From a checkpoint of a small spectrogram diffusion model: norm layernorm, 85.9 epochs.
Rows from block 5, named by matrix and row number. Rows with one number belong to one attention dimension. Each number is 500 + 50 x the weight over its row's rms, rounded and kept within 0 to 999. All counts start at 0. Numbers have three digits each. After the name is the row's rms in percent of the matrix's.
# q: attention query, key and value (stacked) (model.blocks.5.attn.qkv.weight, 384x128, the q third), inputs 0-63
# k: attention query, key and value (stacked) (model.blocks.5.attn.qkv.weight, 384x128, the k third), inputs 0-63
q.17 092:483465484509415462472499478510493511603523472492583513447493497565411526478497503572479460427613418485621495505528458484523610411471522439386565569486575549479562557471505514533550540500576424
k.17 100:534480544514469448545526481540548526608508493547503489453463536527514475468407483499475561417482381543572528472501517531516561398415562551461460483499582544635455559445509510527532605472410410
q.18 099:515500560385489480519440512418434571516572428440546487466523538488474479487501408450520549477526463431533589595506564463453465426453525513465517514534500513446448442586519413501523540465457394
k.18 094:452496538450425458413423458559512513594481568491513654420524561496427462513508461452488567482513439447496527563467550503411498456508500513566560437489527508571497428554610419532515488609528461
q.19 103:557496483592512446494517498476538539483460432523518518500477562411455509440485481422472490499506522541542503558434509424535374481520514544431661559403586442487388333528440500465515590468553516
k.19 104:534538457577490462497466490463436568524461433458494550444486537432543457461446454467498476534474502520588522513424528495513365533488445599496672565555597463508425417477458507492437542545604535
q.20 106:558458512453578600517422455496507510416545431518503421581542566529507443426504435522478531481528426579550540488486615503442436553454494407548489607495545534537485540491418457521555503441577481
k.20 107:478511478473507502429501467599450561482462497451474496442550494537509548471467512452466493494525453522476554409515594563520484489531436406568525610464535504546512547414460498529501555502564483
q.21 095:476586455435472522494471545521529560461528505459456547519611551462522537526398525526557488406498466518605553452488359557597444560537501482450462513504494556538548507529449464492562556527412532
k.21 097:463426451526625541441409429497459468544458510468541565556531515540475521580496455545458443454613474464514451515571482466475393549431520537513442532487499640561493595461562491629571497473480496
q.22 105:464424483511580562571470433486553395489454586564462535572459540573473524440499443435495493565521439519444472520501474425566448492529558476578494497511472565582490515356471413510438520509580497
k.22 105:460477449538554467562584537522490527456499568489506602532366393533586550490485499441420516548447398476436572465489448470565446501540578483528536464497390529465423538407459485493473528524487506
q.23 104:506508470439488552476620554560414481573456483538539526536512586425520528470511499476539487476527360553482530454499549522542462531436498540487522523506485366496462537499471469499550449480488458
k.23 110:496468496438502601418585523615380519526514405503487418497544581514532573433558525541465482520550350541507540607469560512464518566470499563508500437491526409519519545496487458521483512523522433
q.24 107:418492493526546612520577547519575447497556517460517502449555416395529481579464495485476488440531465519469476590510498513526434447446450537565410468478461539445481558501515501486576588461512400
k.24 109:437485448494497540557521568463553482481429482536475508473535519423549535515542411501553583537556458504459491611471492454545490455485512595588575556540438559536471520545485425431543549467472456
q.25 109:604489462460483547428495566430523560541477435553598480535478513485496481517449582617456483471453508520552498504486526618472558479560583456518509513458516474499498526444558520575441514481419511
k.25 109:576469473506534542581503557479534575491472480474494585506540498500434528480515477627541530489459547410597434574421592542403592438524505408416564503493503443446481492416524527531478465480429492
q.26 108:479535534466527571498550533610513523479541509425425481421445522555397534529470451530454517501495397402441468466426599476542472566501530465504438435477482572489571481468507540444518520602505521
k.26 106:502555500447493575482549499511510549444533527495506516478448446538441506561456395485505516581504405434536530437424557463535512566500512469478510401485474491512615463430498562480480463542543527
q.27 098:513448563560488455506552473429530432408599534470503440525515479504617635571502479430476502529543528461524543510421396460553498574451423514500495596568513474545558446521531620604381496518487389
k.27 099:479547418612481502460603482433518519432555536443452484546479576495554539472502559481511441521545582489461516541488456443492527481529501486455489565472500515591632398465541570576370516557503415
q.28 101:505506521527477439391429492521536490489402568506509498477478487478486542619591452484518479459498594575535521510414465526506605528570495384493423505551512542543489516546455512511528525502469420
k.28 103:566558465528538476469500500417521505531443520462469478548421534470505465568547505485509492424467500597499473507450473542501562646545542496382511453454526547536513446568458482544541600427472442
q.29 102:470474512508512497491595414425475412522466480421508592474541526454468543500519446465530515464524511552555503481493508590553471446501494486480557525538491533606475458476484439482479488637532541
k.29 100:491558516476572568505475457481539485501555493487453581530611532455474539575508428496476485484439444608486556485468463523499451424515470515431501453445530588549480431483449536432522534588512472
q.30 105:579521505440482531466533510594577558561579481502548429487511512493488495579436559471566408477559532533562435519521448495463549551477509480543583594473548518518527504538504378442445513471439518
k.30 108:520543441449478419599560521599480525530528538542539509491472535479604459559510413412539507541501524470546448481527581569440560497446405541512499523443531484458607474497430411503500539464434530
q.31 102:497542482452431576507516512520465507494452449462509523437539507597413581478453510475498524468428389508483431548473467552478464610532517538466434484577506496488453542470478542528452491523431536
k.31 107:527495406491495480508463454448505592569494418420562459531426516447485545441469544488529454454504416480506385510566450503516447503636549516465493427460546489428509582415472505518557484503452549
q.32 098:414517589485490424492545498529571474466542567490450448468524400434510500470491415575459570533490472458477452591519513439564504404509546425480589489499403523523440503477569483519485502524538440
k.32 102:483598555407546426498506454527582510483553454444475408468528344496606446481482526568470483481545467515438472644470494480562510479528511469479540520495421615555463469459573595478529489537577495
q.33 102:508468440474472522577487471519481492493538538444574569510494504573501452562434506500565495483536396580491527520380496494521659431513530489602555485489579485493400465496555513471523539481448511
k.33 107:516472491537534536559482546523465484457496451523668457555517535511504479497530381529495437528479444426520503516406514566518554517422516438529477540519518515407458483463584436551503560523480378
q.34 101:547484434412503489481520494552472451509533530412558480532465485527490423516508509457437566443555568506518510524554513546507517428521515551476418553525405566487546432511519498529477431535471574
k.34 100:416471420469496600504472468457537488450539528465505503522515468512473509466510446490429523529473596501575553464384472454522605504514460574531552601525514462518510489543497485506509419415474545
q.35 102:416434474517598540434474501420458557590436560508500448401513515542485515572625535522520515486502407492481569522410569503436447472480530483541493586513499460476471480528551518543498558525500467
k.35 106:485498521457579465470470610474510469462408455496510438386478572484598498506523541532548586401482438495532598502455612560473363487492486485481426521489477528449491446504528493555481556536544419
q.36 102:448471492538520531475528529460626459503370501390426514352591496543525571460521491519563553530593483592435533470438495484440399515488517487497578478559452488479453587542473579533496413575518574
k.36 104:440426474525589506499546482419529424492451461405430487423521523494492466442548528558483447504593449591452492531526497537402445499450560521483551499511428483492540537554545559557485551576523568
q.37 097:479370592530499476463503482467537562520549398483484535519555491484588489453442502433430398422498447428471483550529490471409536548555535477440512548512498448481546491457558535514567491459556502
k.37 096:571401583490507472425480499498557543542474450507545498542577535522566450482462466540474445569448464510477507542480441496473393553511482508571541536547515487639523502455501462526570473395468448
q.38 100:523504399638509507548530549552451461467567533520429527555491525441513537461472512453450488486513491517544474484553405490468560476501444491490524523507411546386488536510515492433487439558473588
k.38 100:590559463612453483506430548579466518411532508600476555537471460492593512479510516446460468533489521611475565453461366521507539545486414572501488464432457588453474523490521498483483423461469550
q.39 097:531504427515478490543533539485610443447486439469474479528404539572518480480524556416558533465448507470494609475527534484533489467551459530536495506420437470568520465419532516475475539563491545
k.39 101:565414512549454589506484501477535427468548392486524425492490536481344525551559509471526626525537468540503568507470560472498517452488592514449529586470437542439498530476479552547529470473552500
q.40 101:553423505432426537444461522488567454463480444531532496501493607504520629461532540520527489514511414446499486471562477469472472514442534441503565575541535563464475545452453513450452520562439473
k.40 102:508526486492465549504471482506543443467444477508412517524518537559549555562493512482505496547552416432467454451608514443462488494346448458486565576475568501447468525440511572437486490549487463
q.41 101:559514445549440499430456424435499466515547515493489538534526505538506476545434590503551438495588512483542522472419494519534533478481406562503440395568504459467498476603530449487565460431555519
k.41 106:521538438560515450448529491462537571520483512545509594505553494480505464549569621486483450524493523419504501413504552481469577583480477549491418466527448515507453467514507494513643484531515458
q.42 109:566522450510498477501429435541479537596519532557437518512481543369493421502502471477480448470499569448370438493481484601515498580508559442588517541533604553484504542455433569442468462518523500
k.42 110:517494430487528497442465542560491527485511470505481515554487489492583447450425466500515525506415605467503422472441461494542450499388559488591457491585547506562459482552447539439399615500509582
q.43 098:488583590561464540550490569541466468527535374517640428458501508540503504453374454509494499499473425510460474469497498524515534537467472375552576430527503432510510522536613511616438498482448501
k.43 099:421563535523482508577418562475492561531523437505553530488482542512510512502422495440520501419540403570409444486516569388519586585514532399541554521531566408484584524522577518523527498427447526
q.44 095:421449552465586492463561473474551460581507516564528459428581511443467488451434452444549455517534411540495517538427403583455459493465484555510483433532513521459539476469621500591568454513439514
k.44 098:385561485434531396439568498525508492572543493499513515396598495534446499490469515492577491567582502538599455462465365474557559451497480494499537472551537489525474588499590509531541428510465492
q.45 102:391472451453505509523533468429546421371528525448443579460540464526530525503527426560537471529491540486546557441520560472491524523515525468558541524441551489439469512569504497497589602548508506
k.45 105:454452418476488433490571515434592516415494410420394590448476418556572538440475489528484497531506547532504535465477529472522510513505539484432498459483557534473438485525549486517570572517557455
q.46 107:482521565493465524445508472451584541390488513490480524519538539549538497494480456473472585503485485562535513470537531513534501513436539466481588491464466507542627466518469544455448450529587450
k.46 105:504393621510532463465472486450560568412513493503551469514505513589543541474543368431450534521538456509473496464538478549578482476522444479407544527475434464568571470480556580534481418491566424
q.47 113:484356557540560516564469554534512437546443547488523489555438576497474503610460362539528459482454483405504494545503500558522552504496527498488481476456404440540545506478445563538509478426452525
k.47 113:496391454521474494492516594514548570481470421380489484492428536567483580548477520522533493430476503386522530542474456563516644548536522481540506445414531536516632515430449526472494488493514509
q.48 106:535548445581504391470485433430518558401449490516469543511473513425526488618470574494525542493554392580503442579419539436514533542524516513453508486424430565474495560505559438557473540573531474
k.48 108:518512484522495461511517456484549518392468565530499467531490490468493589590483489547483596486504465565477495515477453440551540488503453509549576502447498533445444564581501434522462595587466456
q.49 107:470439476501476504520535500545354546501498476418541461486378474491523487478455553419474433482550469467535563503542594494465480541448505468454474442456552556565516600496516557557542498475544514
k.49 110:499524495486437499582512637607418472426571541403468451387482538548450568525457523529475531499463500507587551431529434446537488556458446434420543475583494516567544548493498510470595461451544524
q.50 098:507538546435527485490511488506475538570470430516570561552514418448447469444548476472488412520452533490579501531467523568563478578438488619538524468523422518529392577494472617390493519539507496
k.50 099:431470580440513510516473571562556402611434536477515559571480495392467494461560426443532462446532543422518526483521538510538508554483389541486574451416518403538508541547518512467437527532513541
q.51 107:422589569574643552427529411363493460491503439511463468562495456564511543562491470516516424478524499492427571498505489485501373501535589435526539466467502489479592488448419521458445513485480553
k.51 111:469506605530593478445543533470512430454542472527357505434565539562483585524481483516502515509507456477442519443418500492553469572572527475452586531489516554529517503480455505533409470493463529
q.52 102:615504456466499512574462508525466539514543483487482445340550494526535527541484519572606440569511527435552436548497528531462478421502521611606482514402513506499460498422556542556484464497588460
k.52 104:586464515482515477468550540523474530546588433540526461410441494499515592506511596485577435536503544411532503430512495521532499518468610580514584566352521405519454528506562449532424606517458451
q.53 101:504478564497499526477440481494552371552497457500423529446433513449608543452579444576464494482499456538436521584557476519581504433435480568479514459477487538518519502625527446496482532436423494
k.53 104:513534531496425527389484498449528495525508457457495548534522348559606553421544500502571491458540528510525580513526489497541454393506411529481536458603405522451594514573569437464490511442459486
q.54 110:628456411541567552575514508525501465543569444459546558524392466452488491587488510473515552528440460500475527431443409593461520469451580413522342537464475461506556433485486541504451524575508488
k.54 109:618484320483532523602487488569514479575498466500556604432441468517470467564494519407530488512498519452379538450437517497530533455550471456516407551523539528560571492417511525567368457541536504
q.55 098:518548442461430520464477495479418552498421548531493522528547580495454542419534464481417563484471538519566537531502489478545565483425478520505484431543496494483525582582509551492471592532505527
k.55 098:589419460505467588507540522514416591496450578512492440558503550498425532528525518437389498409486442495481513539525445448499551425444490548504478511522511452531438481479621532456484572471543445
q.56 104:540588514446543449513518507455558461482521523524490486553510435524444495495513556445463507502438534623480532474536507469425479393528446524383541422448470454510512498482571558415482486558499524
k.56 105:493442498476524465517483549463482504488473501605444454548460509522503505458552581421553456568475494642479516501392515482472459434568459537413565489566456480518557504485522525384555458538497428
q.57 102:511480483490490481473486549490539526510544509447570402462435449501579454614621467457556597570425514478461492530541411502452522440485521474505472448537535423512518504512494542452474519477522571
k.57 101:490487479576534561475480534516546560501515529506516479322487480481543430551586454465543480575466492439500503570544509497414525522509528480490445471424583509574477615547598571486529516505575430
q.58 101:513506443473527524459609417450494521485505542392424427493439570456555521511523507531492466515453392528531439520530492639626524494537559614535495548483560440497389483467504507524464458475516546
k.58 098:459462485519514522454594426505469456406436483475514520458556472543525477550527561479491545470480516419525444586440525544596508596454554582465477564513522465491504499456477564508485489517442550
q.59 095:477459507444495514417355412478526463518458508504551503549577503502474477510472552537447451505580516488420475497561397445566400436514429478528551593496485457477524546565474590564499511560477504
k.59 101:432500440544485435540451421471492502470394446518487572455511587516635496414481505503571553506437527489560490536573469482564502524509432482524524505538428523526568490542527579511444454587517513
q.60 107:533562465482486479514470466530515461552470473494582455500579570522471503552500604472515616448497515438510477640550555481463527460338567471463474517487539516547570470423482618513488535525559592
k.60 102:507525426527380543484489567447535639629519543493542447550547514495479485570420613452444554523468446436497553527473489500470509476414515487412512489598548476484507483496489562544433535515571470
q.61 097:485518458521485442584451447586489419455427438500487550411441492593450507525541436404529503532436503468549553477478545590535523485454490459505579511532554476438469588482571557502559520567551434
k.61 106:511625427420434443522468574483514417460484487491512568478499503560452472561486544444530478511453436514543560522501493518524451467495553408493558474511489487526525534500530482433575490525535421
q.62 107:537496570538514534572508529511447489397540442524449531508434475527495575591506513412436514530496510449497566498503534477582500488429411526509494556524484474489449410425509543517562410486490573
k.62 107:493530503565480498481482530626417535497493446468450507499435533596459617486611519476465580533528463443498515497567497476473617490490534493498528503465489547484521371468527526443501412517518527
q.63 102:618526495515479530497521557401546509548598498492557557436547483498445475508487539486483549462562429462447526452520496487559575538560551504520501444572559479478506491429460494484529528496512496
k.63 107:571500485474519649460478457378428470491494548491548549473536525485502508425468496537525435541623431501499459541500554531557534466546560464531448436501550506584489507567395526518475572448491548